Rows from block 4 of the fusion encoder of a small image-text matching model, named by matrix and row number. Rows with one number within an expert belong to one neuron, the router's apart. Each number is 128 + 32 x the weight over its row's rms, rounded and kept within 0 to 255. All counts start at 0. Numbers have three digits each.
After each expert's rows are labels from the 100 texts, of 14848, where the router gives the expert most weight on average: "tokens" is the input token at the peak. Only what is clearly more common there than usual is listed. The data: drawn branching plants. In brackets: how many of the 100.
# router: router (fusion_encoder.blocks.4.mlp.router.weight, 16x128, trained with AdamW), inputs 0-127
# up: expert up (fusion_encoder.blocks.4.mlp.up, 16x64x128), inputs 0-127
# down: expert down (fusion_encoder.blocks.4.mlp.down, 16x128x64, transposed), outputs 0-127

# expert 11
router.11:114120087149138114057111159160196100111142097112179139129164119157113129101154132127137124093168146168135106068121138119055151127208109119117128114118070095149117109129137145112115131105183163145168090153138161114112140149060132165088137099180157133086167096151074127207159124116073164114121113166113118163163124119153114132161077109137133138137116140078113092235148143142084086105204
up.0:139131130152113101148149108137142164096120185067145115091123126125183135143104166142140165155183118154128160151119110123142140124139143145129135148108122111132103146189108121098078170108201174129060148117156159128110130134113165107023150087146135140065070159149168103143157120154093153072049092163113172125123125124158160083102072173148120150129147202123126103199117126177106099140058
down.0:137144113151151098219176112039097159162104095131076131156180058119124115081118127093120172154142111106145083142130174151149150146099134152110102132126236118100130138123059121156106121119087130122094164091171134055101179116055132117131144111111090161135105101146130144112078135106131184153132137113081098155164144141142134146105162132109108124147089108104125164088120076123106193140080
up.1:121123146155111085189134122100116156173053107095141046158141142133124149113109091084167132080171114111134134105165139146132171090161173167119160130108128154108104156132138129087098111132114120043090178141153152138097137071089068158090118094162136112127111131146156059154121143166083128144113057137131155071135127125110077113111161213121118103129122158079115142110235139139110109110138
down.1:146147107177141054077159160122153137155143127108126146162173067120138128096155103098166149115149119181118130119147094132125108127129084132183094127176183114125103160199161139147128165131136142155062116094109129112143211137122112077163108168152050132163117111147151184105089151100180083082176171110149158136163190164091177117132115110118124207167110129101164119136081090110115155146105
up.2:160138161156153185124128122142114125157104082118108127128120195068101135119107139147096221159183170121169127140171124164200128093109151087058163026113121129162123148150087135102165189156147153159128094125174119114144149118145162142080144115134109162168170124130125050118160115097106117109100146094129160140148124133174146158166146130111099174124109176143096128192164109151077161082128
down.2:144119067078196094226131196098107137148106174086092111116062122131096144124116137135156098132086074123107119119135134118084102107129150103112132128094158108126133175095080085124082120129161089129150123099169120155094141158115127115170104120100150103100062085191160099092113088126112143128105051167128122119120131145116095124104145121157191081107174153108227158114138093143116124181106
up.3:124114143123137144006153148102095115132159208147142098108141125176121108140072196128108094113087164160111059185139137092136141161114070181136174142122133132075150180109120129100115137141164143110150117124067163069144163171152089082080141121146112098132154133150177158155123140074115137184158153131161144137167098126135153156106159071133096083124101166127155162140133076130176132128100
down.3:117123138124103170130144111132160141117126082176123134114149115106122164104171120115109195143152166100155184130142115142059198068070173099111106109111097149145068072070117115167114085127104084141207142171150128129062127154139117135136099113048127110102116129120106075112134159130166127162111073078108158133111075089163116126076177102117139182127108110152116121145095124131153051066134
up.4:176150089170147069139178125127117161134135137130119076058117069181119175063126047099174166177136144114126124078181140131137121119105101179144150141120107140084111137165162088079185114105084128057132081159161172087128124123177128156131154094110120117196149105075148093136116117140140107140161173145075172108078153131167099171114126091110121090098121136142150135133108136071173135135118
down.4:067073133145087088132081159159086111131182110127081172251177145116148146094059176078115148140142174160169129139114137082124100139181164148126133112131116143115139083144094132157104131110146112089139114129111139182154159172139128123172088161147163157097098099156112148223162132105091155124130118128164094096114115108134137053118106143143117091141118167126113069100149107150100123127187
up.5:088108119138094077144145120127095147124211138108181096072133093167166122132113195130165055155139088190124168125154145085147146128128141166080122118129096115090124157177093135111119151112131161130087153153117112139115176163112141145082111129113066172144100191105172219097146148126193125135101100141181164107126147138132178127151153176166173132169184188123097122146122109094138164131097
down.5:113149136186117135147145125089105164116147111114099117086177122103163150144064044100125117159153122143093140134113155137092058119123137124161066087064170132176111131168119164131130092110121135143112100123131095127164117097085153139211161144080122131191115083078053094149107149131147124172096144114089036120149148147137103123140125136097089106147124066106127163133099118132131181141041
tokens: "tree" (44); "autumn" (41)

# expert 1
router.1:143136140125094096143140145153152104112139068079119094116131149189131127135174122154086098072098178140089104102172112096079108113033167133171169126183110141151166075107141110125160157149181192139161124174096198159152114188175171184123141052105126117135108125135093104157157110104110164133108119146144141154148111083153159200142122108138128126158113161118116103169138075144132135079179
up.0:131148135151137105163117102145131128108101195186119147127048048103113201173107096156126075097162189140152143086169079158128169169122143227097172173184117175140121081113101118120131194196155099092065146175143126138112122122119132141124160109114091098151098090119133105132153139104123128116095165097106169126145139140116169111057119136100137089136092139135121119099116086149130102157157
down.0:096148094143124073107173111079146111111115130116081134111160156126140194090119109116143085123134043069123135146153129190130131086145111095111040131103151105107103164131186159083132075092141131097102138125227064130167113092128095108156123085116104189125098133133140191115128113142104117111140154129132127144095128149145103118156166115162152112160201111149045127080156132139134072166116
up.1:107109141131163132133109133088122155121111181130168086154067201103105128100110129140086141095202120091147185130168073173167123163114142180093091119161107129140107073085118079117189177065113116156160103194091130146150129070161197107134144078116161167148157042128092133170166131120124123092134137125106165175168108159145113127152126099109110137156160181142154146138124114112132128107187
down.1:154097134137149150198163109104164164119122154092127165102122051094117116101106128089107131130147135187148143053121127081063124119138147144192209128119111111175151135159147201135124153167091115084123139113205163140138108103113124158100127124125129150085071138122137132105141163202109128152132112165126103130120137198117095127062120171123167067131117143141162129125196141119140213163121
up.2:098109125107114136077111146174093088119140177125141125080157155197071049125134116143125110130108153172169040176102113065113100166090124169137161186149083104141097162122125177124113141119125196166130091162138099108099108131116096125149118148123128083113130070135093104121124157129150129137167127118154162216186087126120123071161125128129052112069162136089149175133141142090144160131116
down.2:155156143146166087164124129110168172125161125153130190180117126106153105124107178115123110124093158111080151157117089137181163086157175115189148126173157125066111165074168094120133129121083060171100071084135137158159122097067097103121102153091119163255124132161137173128094104099138147127129171111179076135138111120083113155149159125119116123109110101130157133075084159115123127145137
up.3:089135154130054076133151116163131085157129095158159149080110158182124105163128122144077109110145177129110114183171186122121100089116126148158167109044086132145127064192166127132091213180101099135102125113144195142131132099080150137166139126099126139062094152104150114133120124122157113107134090119124077090105163083098167137127100144145119161126151204088153190120102091119134106159104
down.3:114118140116230150067129135128133165068094121123148095143177131078136132108111122124096101191052166167101096100147082085143143134144146106148161096173193111101128174128156130105071065119137121180089144150107069179147093130114138055146109166122156124179138081154116151106093122129145162190091168087198117119159118133106127110111101117147098123137154075141183102121102144149125141122110
up.4:079065150162099089145181090115099093189132121130138154104140060126074137097167110127158128135116117162138137115184182129076092119126145167103196097104100125170162053153151149120103155131126126094069109165193148139171135084094141183142135124141123147097130161101107096137140151128082109096137140155145134131106105121115165109110141067116167184118162124166027125063146177111094120135161
down.4:074148178116112129099140086128120120088100151103147115100116144145171130112108131114122081150157167163109100167113132151134155136094120116094060135152169168136102213182123119101100112134149156123146160124133103129106166191089124109145136132175170136161137115239177195103064122133120138124094031070118111112144196118118123130150150159175075151173138092125151145154114105169133178152096
up.5:114083123155120128137141146151127162181143120114132063084193151121135074086158088119168105084126115116130172138154113142216143132100105146117130125063173067118079083061116119133116095153179163138070084178131180150094105127150175072179180127141124156155123115126144102107139143166155111167215142120108156158160144144149096138104145151086089065170184089136141135108159131104126117123124
down.5:100115154165158160153089135123116109087144127157132188116101096154120113142098146141013134151165057137152120141138143124073122089072126102125122144164145067124126117137126117149150114156127109138068104088056148074134128066097118131096090186090126161130112124137144126114138164103157151113104112192115072079166129147105053157189150140129136160141044122187118099084155176126142148145118
tokens: "spreading" (41); "blossoms" (7)

# expert 8
router.8:093155145141119167137116108107144172120182102085093090092166145171113104089132105140103148106105153111144147099188095046090105181085103098151106139197128080154152098104125099094149089118088117169167186101150149081110149127144153154149117103140121086134156102157151126142148139127177110146165189070136141156211140159184148178182142083120115181144199163114168172109113135093156129124122
up.0:111131162181136175113129086118103119121124088099085164155104127126166161101127132091138052120138140107082160105132140088092112103110183152121075150152084129155086193154067141092154152050168104098118134110087128143122057110195104136131083184123127102095155166097126087107160137092104140139140084113077102132134131125176137141116116190110110105096092135134141175149162160135127045150210
down.0:176138152026124135115110135098171129154065095144150137086119102142165083138167170128138142057139163107154154127148132142167136114153091188164173144101111169170177105118133097147139125164094107139143125113154197118154168163089079149159175131094105134154080057184173107116103198140129118092142176155135178184119128130120128150140143108111136153191120164146097055102114123106138146087139
up.1:092150094091150156131115130139195140154113156127106140088103101049166071094133083101117114120108129134155135157145106139160129107112158103152112145096091157137090169160159094153117154113115032126099125105139116118114102142088110191091133120093053184045060098138163140121142121108106153170137106101158179159155135116074114175121135147082130162148079131199143087102127057130125110075127
down.1:097121137048175068103143158107094150171106131168156164095186112224182127141086141137118123109124111104109159121086127122139138136151062134140151073147154130113125112122121147118133113161112214176097105126118145214108117147111130087208133114156070120204142130144110145133110088137105094075137201105103124116119134126109113161090151093126158061103176111104109158105128159106158147126111
up.2:100140121117120118151144076109146124149206104082167128197166141133152098065163109093115123187135065091165126129181125188096104150106163090085098137127134109111166115108132106179150055123177149128144203080150116105122064113105187111119105160167133119147172146097112152125143154150144163103114117105176147125133149156151092175142149143153105177187131082125144190149075154123122176176110
down.2:197098102154093163098125158162108140133176123134099126179076093088120146145107124122109225126122112109135133119102114118146137147149112157166068176163093140093142143196142098121132119151179088158133121127157138151103160093184117198091100109180091108098133125131141110077123109116146090171034109148129119081116116166102160091160145136096142086091103173117170112091174076073181142140165
up.3:068099126185130146170089125110062097131088097104123197129109163145112100059149048121137077109115100143145122126123157098153134147177159138083148169125228096148084108140077134131078097117173147096128117130143097127110117083091118107123148120154166203109085153130130128129190194120091169090107112135171161086147142091155116096141125141162121098152100118102123116171150182117122082163101
down.3:085156150117122132139169128147182137196125128107156118129152120131170136167126125134173156151093163127125103143146125161138103075103074143091106167180153131070134160102162109119155117126110068163120163119199066167151124151164097162115155103167144084171118091206101126119124148158088093080081089146161096122106156184114200088117106128115132213151140141166075167082147131138139107192100
up.4:175119078108100096167102132135124134170081128158195126162156160166089077140197098090158114078108109163162126088148173111107145110130125124087164139064176109111108074141090131145122071114118112117076089104127168082145144132082180100160212179150113139093125134090121133128141144117138097172148154173142192110173115123175137130190127152117103167209156126161116155142155151106125167121090
down.4:121113134121184154233163130152119120134144173091127136193048134116136161110143130166138200118208159134136135143133138159117161124117127149131144112152156136117091151149138096144097129100129110089078149115240126125107091043129115162086138156137130162107134140100119076092094132143101142127065046140146073109136138120098061143123142131137148121122061133117110083131155124165135116077115
up.5:110148127183058133139170117132139112096158098064068062110106104087119120139165124124112186089146146149134160151169097093118087169062113137117115104118044098165153129135110137142135119063122124095144142125141171110115157062115158145149088121071108091143160102054145165127122197090144149139153140124097125145174198143150139120125103091116094156165140126089165158117104110090154077051128
down.5:141153109089107150120145168095078161109115102135134195116133132122169190143082152172113119212153113139109097115118138136136157182157102167175119102142096106126107162144146165041185153117141180127085113146149154146140173194133118108114088142126089124124116112092187134169111035167123126140109134150086137066055132158118131145102138116138127067062121114165126161090093093151116184132134
tokens: "spreading" (60); "red" (20)

# expert 5
router.5:099132143141082141089088124141144147126121104142148149140183141157105118148113079118082086068111140192107080104132133110085120105100115132084132105113125142148226114141103161106110079185157113140186102117136089127136097134082094206099161084194133082127136113156115078195087119117118131163124084097114114145109171131186165162177082110165131135148137172053128130139173157118102082107170
up.0:200121222111154078172095126102128130062036127120113121120076037162117139159106140130148092132117141134090161134104087198088159132100105144156133117087134107124156102127185139120123147149097156143169158166174093135139134123137117156120095139094111159168174090181198135125107129146081111153130147109121119138079129095104139122085087098127183153182090075127140106166135129160157122089099
down.0:174171132155171120153134103107077115059132115063050136087162157142095134094142126139079091126132143120101148138104069129126100148075187177158121142105067116188090181110121095130085161141153071139135139190123138124072151109136093098133073152114140077159122156124101178113104114157156091123100091113149133121107109087126091209110131118085123126115152089101159131182140076085076150138145
up.1:104153129133156072120152100072142171125069149076117121099101117114172114122118125158131174106116134121109138114117055136092168102124171130124123122132187113177196110183116115174100115133130153135098139148048087109109103080113100158137155107115173098167200138143114137158166177159167087217115147126171145182165143149120071124066134187160097138165101076140115113083120085119130121151096
down.1:131142134130108158100074146139157098119128087143139137089168065190071095180153123118112079157143073120106135162117129121169129106111140178132147102113067174120097100087150102113163152108132150127144139094110151154116158170154110135164143146115182143130127146101102114089129151139137180058037161086046146139075102090115181109121154107084123123037156070135104128201101146146142136150145
up.2:098137127141163124122115100145151117107122150137130176114105115164101193159167098164133128167113149126134146131147139106159091127093073118189096137098120091151086084132131087124198150096119056094147157123082143090135146133076150059159111122073161126180140104164077120153121112108180146111142143076179151134089095157121135161063139137127135076125198116109215174089119073144089124172182
down.2:112044133103128176171075090111118089134132106124143121126127179211116080115102154164086167169106171127139168144135081187115105150108120128130165107162114146157100143147125177105128107175147188230100155119043100076126054149114104131133095115144166115157128136124128123119099150096072088095201125123109103172119152115156152127137143084114123139132148087099092139133119109133077134096083
up.3:142113118114172129156118120134141145164089143106122176116113095140092112122115151125135089126118132115089079108119100117110135160050159059170122110130131126151039125069096114150136153141178100106117087149146139184082117086084122038096100103133191128195127162152097124117088204122097083093124170135054129118100087167103082098125180126113117114191130086133109116146119064140139125091147
down.3:104124113114127111139133149109194144125137124156165129115152125117156120077136093106150115081118168119105125074148129196164071206093049135162093130176118140136173121149104078099150153134137123168124095159143041112178121108089084103175141126097100112065153084098104098121092136068154149192160157093121119134085137118149148185142108126100170166126106127133112108024086127118114136172127
up.4:063131150075097152141172124117111105158185135142132103117130153108029093073201095120131111154119139168145097135112124101077101128090171193119112176151138132119156105097120136186132132119130109140112156134090142136201105132132155123164117200109151121115075105168101096135126142139116103121144110131149150095132140133130145132171133073191116146139106006070154153106178141112091124063112
down.4:152084137181182152131149125140125062167091128110156165186119148127145137170078168125137138080142069080142115110126117192201139088141140086120202096140173119098145138119117135150160082147152100152096132087134107118059139137099138165122157152108147151140141146165114178098146081128180062124099146125086054126157113083078095112122157152139190119126047165134091127123113123114141173116162
up.5:071106104110137095058139129121111121116079179115150111158130147124054167085143119150110119214065128131134075090080147123095135106082129134113130125168129133143109136134129146148096109129110096156134172116123143164143122057136122117093133217175161083106101108147075159148093151124086069104168118039173127040129111125128146146140120119191156141135176070138154165127128147135106124090115
down.5:189080165137134161187145144145127086191173115160140140181134154084127079117109114129176156063147092155150093218105146149157094162168140139150135077095135083117132082117100137145170150111094140096117090093125120130124091109139164121136107123088146157160145166149172078139163098101093153098163132201121066146159120118076096147111172129093131108117083148053109138125209123117118161152124
tokens: "wide" (93)

# expert 10
router.10:120142154154122194108163166154169140143176066153161085123162116147112118130102125101083114176116163173089138195171145132110078119119071103118170163137093123157116127093183138120202151143150112182159096158104166110102131105094128179156110055127129170095137167119079107162146129089172207131103150158100174149087152080118127147133115096070182114143150134113138156122120133135125202081112
up.0:158108113135110090182173122099154125136120123143127116194178159147125160110145132162147124093092089128117129158071148133134134146126099154088149128075176091079072119095161117054086098093098077149112128130107064137092178192170049148142124152168146141153123130068116162108157107179153044115167146147157090104154059159066118083145126145130105181109125140140130110117106132080150099124146
down.0:110101146137028091083124100123059125132114165129170147101120139134121094178077112098107149154083144113160174101173168183138114101164176139141155139209109174119170109161139119167144165148063094174129121070132158108127096091156174141120126150144159095108094169076122131095101139134131159114130082058100154149109105173165157141126070114153092119094060088102133108151150120152153117123091
up.1:192116131122062143168161142152100105127093114106069134106111130161192140134120136157167115123087120145092149140140125137154145129117099126060156145163109116117082115182123156062152126156178119174142136106198066048140130108149090199056155135203127106142142183109114090149167124121087092138072085170140141110170079103119128139105128128178124184159120125126186104141124108113159162115153
down.1:127124135093154095098060114151142147000137168154132145124119142118117103104138131147120116109162120119146149107145147168130127135121168129093112064133139131106120133151095110158109122147112166124143104082070171143160169107132179049113115123142222124076130096062169188109078166138206122137175120133140137126083112100197129163160133160113124120110103089097128123140096140125118092180074
up.2:127156115086175099142146144140112109178126185104108139142010133070136185119109117118179105141116081109144157189103145113130106100110211150151113091127127213130146124130145123187124124131089129135106127118078104179116078120132144132097191136154161134100052131165078062105119168142079097143111133133073079085117172163163164127097145133115123137131104121158158138119154114186143124138111
down.2:118122104120106198099079210093131130127086110164138140152166091167094099150164144167151105056081089170106140159183163153116123135139089122163108108106101124161122179142129140134106120206140113112217125143141134068137152136135056116146101061131117123107212135139157088133166167056125120109153184099113128187077131134144114126098107086111138135133112096175125095134096107129130105155128
up.3:101158164133179111098161080114131141103177104122196080091139170109136153128138110146080097155198133134038141112142073201120156172151136151142110159108133136133159123063145129115146140144141188173135102155123176152094149178166094092151110144148109150114140128109228193129131090162114145139138103135172103158187165127160093148126105103159125127128146123136148165196126121110124191110178
down.3:126164084118110019175198112049154171122089150097139114148121071133132176128134124129130132174127154128141125092089130108141142132130084144107143110119139143114136204179141129125094108150127117130051175129208109167152139038129097154091178135125107144118134066126122187105150113105086123127099130098099132097154100066108108134110098155153189087133131124139086122090141124108132100149071
up.4:126101104191129158098108121127100197141095155130167202135136179139130118142076115160138147077149060148174120139075104075167131085180098147144125140124130107049125123099133098166109089118121114134092104166102066106129128131175116110181169155173131194181091098192131110128178108131130135107161123170127153128140087107123208094108115131130116191149111123146120079088107098130193131148135
down.4:142099130114146061038111169091091103039134010059121130111165197090135093113080155120125104139096138120158137110155131205104123136120092180114108128096130160136188099120153117112124082147112123176207082067134152121122133119109135142150156112123139139122159164128097151131122142136114126166175117135140106153162107109150080187096159095117133162159146156099159113133098121149105102103133
up.5:123138129103104118117136113106130102146122155140178086145136171114111115165122127112118089121083112162098108089104115111137215075110130131050192138120183126075099130128133182098076140171141145184116168110126040138117131123168125115096149143165158089122089104110167109110136116163101119107112102137109104077199147133086116102114118163241150129109069118094077100204137120149111092146152
down.5:135024138139118085178145040144122182105109127114106128118081111093160125111107145117149097126147146130128145111101138241173086072139168114132103152132142144118135118127141118146080104091128114207139128062146093071135095099128127166072107147113142076119079152143089147092146133175127084110137076110201113155159106120138179109152121138115099120173089119102139118162189137122154093140138
tokens: "wide" (65); "autumn" (7)

# expert 4
router.4:143103120137140149066118093159140147150132055139173156185130169155105100164118130165073112075070127170156119082113149121133108157127145154127166104109084109155210083119148118160196148117164156186220063138158130089112156153113143175079173080137120118098133113135093112178128121122133099109126100142123132160122139122147186104133042105149144149144104181104113138186160135167161109119123
up.0:066131109093153119153072094139164145098093152128173156083147133134122135139127151121139118161153140140145139124134126187135091149068123121113128098126187160182139154120153074164150141135089149118110154131187093111101137071133120113121125097168131128126168125135110171167063159099181130105123132123141183174028099133038135194171103100189099087155157101176116163208118109123144120160100
down.0:141183160119131121163099096166128112144102107040156096123146079148129081120110074202116133148121126141141090154143129118114108078139122104093126164146110098140149072129129075120115109136088104123099190080072122065120127188134102196124147157112144191157102140113176122144090184122139174128120094069130098139199116111132168129140142123127072152147102186133159097085168212113099157144131
up.1:128141150090139153163149164132161190095145140084128196092123047200119018136070098090153097100106133123118115131159102132141113109093146064194165084097126158101109114158155152124168108147139088091143086126082126110102123126172105117128117082125139133126120131062101164146123175113195183127121147155109087123110143187186113127120157156131132105112131139095151135142135130149123037137119
down.1:098116137138152083134097078139140150140111168157153133097113160106119125115158132141137109166140161074080102165115116052107149106112091172080139154104201154073130110101130124098078126185129129181086126123124098174169107133114109085113103133112112147144219108194153109117092070135122119031188097151125116110107076063124100125104149200162122082164115146159098102102094140112114097125137
up.2:138110093166174125090159141081102146160108148155090096118178119067081144130110143124110136141129162099146142142145132095158097137115108152102122141109108115109089128073158075112201141157067106116134151178198104069112240172150183078123112127088166109153137181184144145161112127149150102142104160100099150097134205109145093171112103106128132125099127162135152133079092173158134131087182
down.2:113163075111058152165119114160076125071109123154157123150101132107109106096143133146111088201137181180131176146098081104129153119072133142142131112062151041104072120193112166138099090148128110122123140135085053115142110096128142216177162099088136133143136123083191096119132154119116135119102172089116105119135120159104129102082131107117107107130196094119166160123172088107164140136103
up.3:099077115120153086058152135110153091197183086112120110175137136142162138140139126091126135201188168099147149089117119168075184199104161123126102111143109184127087066105107184140136143090141121110129126079218164087089132065177132131085084127114120147155148166147133193096133103153120151080132093146108104166127121117170144114114130145135160117097167143078110152168126171133133142108145
down.3:202149111133067136147138147149152194090101092118099109138166150102107114174127053132168163059090181148160143079142128069171104144146102119135149159113159108131089142126175075123144130106123051093133194155123153142068120162124097140151144109138145137158109086084130086133157129141136134127108174128109157138117079156126194089078116061162095139157157097124151093070117120136139106064167
up.4:168160206105143114120077118127137173167144144187076133101143113123050154082137074134171160155145150162094083141159146146106177120096091123191095130158130152154118129138104157133170154108123115130143117078148115188136098190115138108180151149221150165118176117171108102106121141121099131180106180098104041117082180139128100131136145119144143127089106096135167128145152119106076168166138
down.4:099117112088102136123125119167072076147128086100153180127145097236102076142136163149150120148080114061138119142105120152135086186166148130131102162116139097147167171130184091144112148166137180076070133124040151091118110105116111153135108164125154104164115151104179081092120130168161058128180179153133159167143099161098111115108078141125138122084177096105162098147132147139094145118135
up.5:177129135080138195074081123103153115159096119143133128142116148155137122095117135089132116165120139121118097165156139094122140171141134060079155089152222090190107187074183074149122121109109138136123117108114130094176137118102186094154121127153155136228133108169137085162172142160153125117164112109138129136104155121171137114104159145058128080139138093134193089165123091141196093129109
down.5:131157172124123074116125138139127139162187125098111156113054103140106147067167143127183139116151137134092160127134108127122153106058104113091112097119104125144105148142160157149121135200069113134130168107092120167123117185109037111151057150106120111166162066150153164085124139126141124117173115099214091143146134133131085090194166154089157151157182137167128171165119141058120162132098
tokens: "a" (25); "leaves" (14)

# expert 15
router.15:111098099082102141146141114125118144122104116153119129122133150143127118091109109074108090140116137111079139109067138153112162097152119150171094167115132204128084135126147111166098160141102154176151180162082114181138143179183051101155095135134075116123141093109116093144142050115123114133159142122104067194101124131160051141115144141097136016159060084143172100087163134127141123163120
up.0:117166085139122129123082050132119122119075101154133162082136146122099148112122125167102158132115132124136157102090184101168153066107138103111086089168107141155220111140096114138151150147169099137165147110104107207112119100112121133108135155133145099171168137227159091107062142120129066114167103115119147103156110134114117078153116137087112106164218155098190132154120166171118085085150
down.0:140138145130168121057084131123141113160177147066092135053174140176079060150098095141077151133082192130122090116122102138078183128150064143129142189112138148102108115141109128140168128148119096126140129155109110108143007144085141149130053099090093148086147143100139156152161167139123136162106153155130118113148137115127132146143175140088129165078143159084125118132119142115124208141087
up.1:120196126147105138174093065139123070119132106120151124169157172136184113134109112128102115138146124097093154091105107145080125150139116118146168068170197121086170128124160128114137105124093147136071123130141156137078082090043152136163074110182062143075177115100130131108150150143139105140118135156098164175171128086076081108132140113116039085161076161186136116147098137106165140129105
down.1:114160136116118127142168134128130163142124195139132173092072075139096144108135033206169152117156093144145140156139140143121204124172081127128131199094116132182069121105079120180114093156125098141116152121101098109217123132141184092137126162118130109101128088129127078099117122132149164119106143135188115127098105200131106099145155153130106147115113064129173147171153124127055165117093
up.2:122138128092129114149125174151127106114127168174137142122075156115211237112140127095140152124160155129134184158112112124125117133144053132099163175108135148202121160150144133102092153092084110139048126130134157109146122144156128133080041179129124128131144128132116112125072146080171113136180055143156124139147135127125102154148123089119090153120205146040114128100163129134080120087141
down.2:135147132144121119146103053111086025107114097126096124097121050102073076148136142158094128138145128185106144128128141136122097140096183116159081078168163100115111116070108164108122168164192177138142118152147126127149113147088109123105136118082097124129138098115108173113120142144113157171135187080033156164130190163122137173096114174150203105143075120141143128156090141114142141104105
up.3:149116123176155128126138134139079126180174117104173144128120141125115150068100123111160113084116170087137136118127063110102128198141115101138113157156127163166133142150201110120112158151226107102184114133160146095094109152160121132166131100098148076161161193165155180101146079172123144133124167081090093099146106145117077188135133111076120105158096081090112143132226151101135146145168
down.3:089133131114121079154133164114114156151154129135152109152104162096112107108228161129125116152162106080093101136148131169185083152091070142119171106175141056153099140078095075131139097136117176148115122081160096184127132094151113127114140170146130144096115153121156135124106127166152112076194158080116140131118140192128128117120128151252136185113105140112164172128090137170124081077127
up.4:125133090127101099134092109073146123149166143171199116130116148135111122141186118182130136116205126151117131091168133146111102130123147174050132149172149168189210142093121084155085152149132125152157093089104139124131117137117130085102086131131156061104169173139109116061118072126071078117152091123149129093098097090182091141110103158108101180156119155103181067129128181115160150141158
down.4:134153148096148117035123164159146090111147118069123153128165085113093066114174154130104143137066168114107083158083081132110154087136060096100143124186117059138086107129180144171176132191104143109200171150135112152131166104160131142154113115175132129126172115119105114156152119152140101132169174070094152122163128155145181135153128170167175159090164139109163177153093111085124118123119
up.5:195128126151147113052133146134096146172067136075138128169175126097200171085061169119144103149189114034121159073147144132182134109082136093138160067143147076153156108147133135119147148102159118107144187140167104175149106131134087196140134167173109132146149146140130107157143075114100123105159128107192101120148174121133157119164122137121112159072136152129128161172143111172100128096138
down.5:045164171090122140132154172130182143149134050142155176139131175201102148165129146112138155106145128142146125143080112170150121185088102141102123131149094142064101123182132124095097108128109105120142217102141137065078128068142124113125121140133152085090172145146132169105093170140110122103104118159168129111132182061093119165146115099186124190144148111144145188136115125200136133109158
tokens: "autumn" (14); "drooping" (14); "wide" (8)

# expert 6
router.6:200133121154097162076194087140158044120160105125176091114200116124116064145133140140079109114147139133130149167101102105089103141154145140098196121114117116173196118108132143104192159120172126117143115118101131104073120123094137171137131113088103079103134119131097105165124183109086126100157079143112162168144116086182156102164103100146162157095112180057123137137104178164100149113182
up.0:106119107215093119121112149091099152201102037136084129110092101111145105133093141147180140090109121127105121139047154130199156135199103124116096152118110117128106086109137107157104145101129149152130121164155125145111111228129089196144105081073135132098075131129149091101135109164126107072094099142100141129119150122156102139128109137100126134134116037144097094105123171052141147143144
down.0:126145127128199093138131097111147171177134141116108101101159121139101134124134118082074060119156060121124119135116119195078200074116141109062169053108183138124087127121091117108083161099161126143112166179140167164153128115139133069103143135162137153148134133129088164120151107123100156164130113097215166126104091183140102133139095133139164196146166163123153109140094126170134120160053
up.1:132146130139133142129108128122105141141120128171103111176183192109100166119153154052163061172075144112134116128149140115112122119057128131049121035102146122113116116133152109058035142129117108153109102116148143077149073094141116128110154115111131177083173151104159121138128122130188105157081147135071127112136082066110110158132180133120069132180107069159142152160132112129164115146087
down.1:093151174093118076202144108144084101150149125137133146089091085085180097118087166147061128122107141146132107132158105154126109112111101131120184184101069108155132103135089143166130078187147130125090121140088076156163106101152110136130125169162041119142167081118163128104111092096094147077126123112171078149064127161074095098131148145136161095149183161171151152148123157109148148109051
up.2:104077139155146113178138131083165084105165141167130051128116120111152153120102143188135152242138109089147116150174069144128121161118085132180111126150181105148126157148150121199096144131088138124120146091102041128154149110115185072114106113139114133149118159129150150072108115116143123180087120136159142122047068147108136143121152113087092105125164137157187146089162116093116084142149
down.2:122176121144154101116127150094182154115142109176104140119050132157106107155162103107129121027079159159137174121135117130113125132085134125144124093151131143183110141089177081088104164084196092142158127130171145108136191140103124152175130126101124130191075111117118152135207167105100086049129122134125115144157136105111138134122101081098170177186148151149125113085089070172146113076107
up.3:100103109117098170082159059169119140098101090121140134108154145102136181144126145181094188092061119084122172177121108095089120146101133133167166115134080111127165198131177140147096131046130143177159097070089112106100172082135175129170084133139117134125151172097115125111117179120135172115130156134152131143099145103145169173138155068151093125112116175151104173125100093125107067133204
down.3:115135126149126142118144132070186143098127104072032133125122133144096158107144130128104082157161120125101093066139097127121030174148108166102091096114135109180058126145055097138118174152150122155138134118202184157115153117093142148141101059119134142139162155147107174139182179153184141181162136140090142153167178136155148134044101128135144120160131142114152146112103104149162120121139
up.4:063124149100123099040189150118129130105107118119105157167169147109150124136145145121080177114128143109157142134210096126128119154116148134109156132133114108125148130171166166167145151067156125115112105096119166111131126102122157149140096110170174156088138204116096130103160162128113152135079151117144190091149226159118192155105125140142143145139184211176112173096063160113154112140185
down.4:147164125160137191151181106151154193099168081111056173060069128128178130115107145136184100178122126147150147102146099150145060183144114153154118085112123096142161104192163124092126108147096098130129166126098120140134171123115115140135133116110096116184180126115124098165129138094174083141137118136088102200175121073119140198062097160162099099167097142090169140159139116140119170122118
up.5:115106114117157161110167171103128187150157209122088091126121095126124122111140098095121138183130131083130176052104160119099171147064127110089148149153137141075165110158098100170115124095138074134101144071126144099159139076148095063089130104136183160150180085177133123190124088119117069152134118130100100160079110150076148140076084179135144145086169100132111082125124165092129151085109
down.5:153110138151119109115176172090093137125127125146137146054089131146098131134094150140185129109125122143158130197118101116136052106139095174152130103164124122150142155133132132072137103099128142138077167119149096188116061124079099115117142135163102081145149126063110148143103180199106080092083107101180154225097142129140142125182137097100073102185133082102085130138157165156128161105185
tokens: "autumn" (39)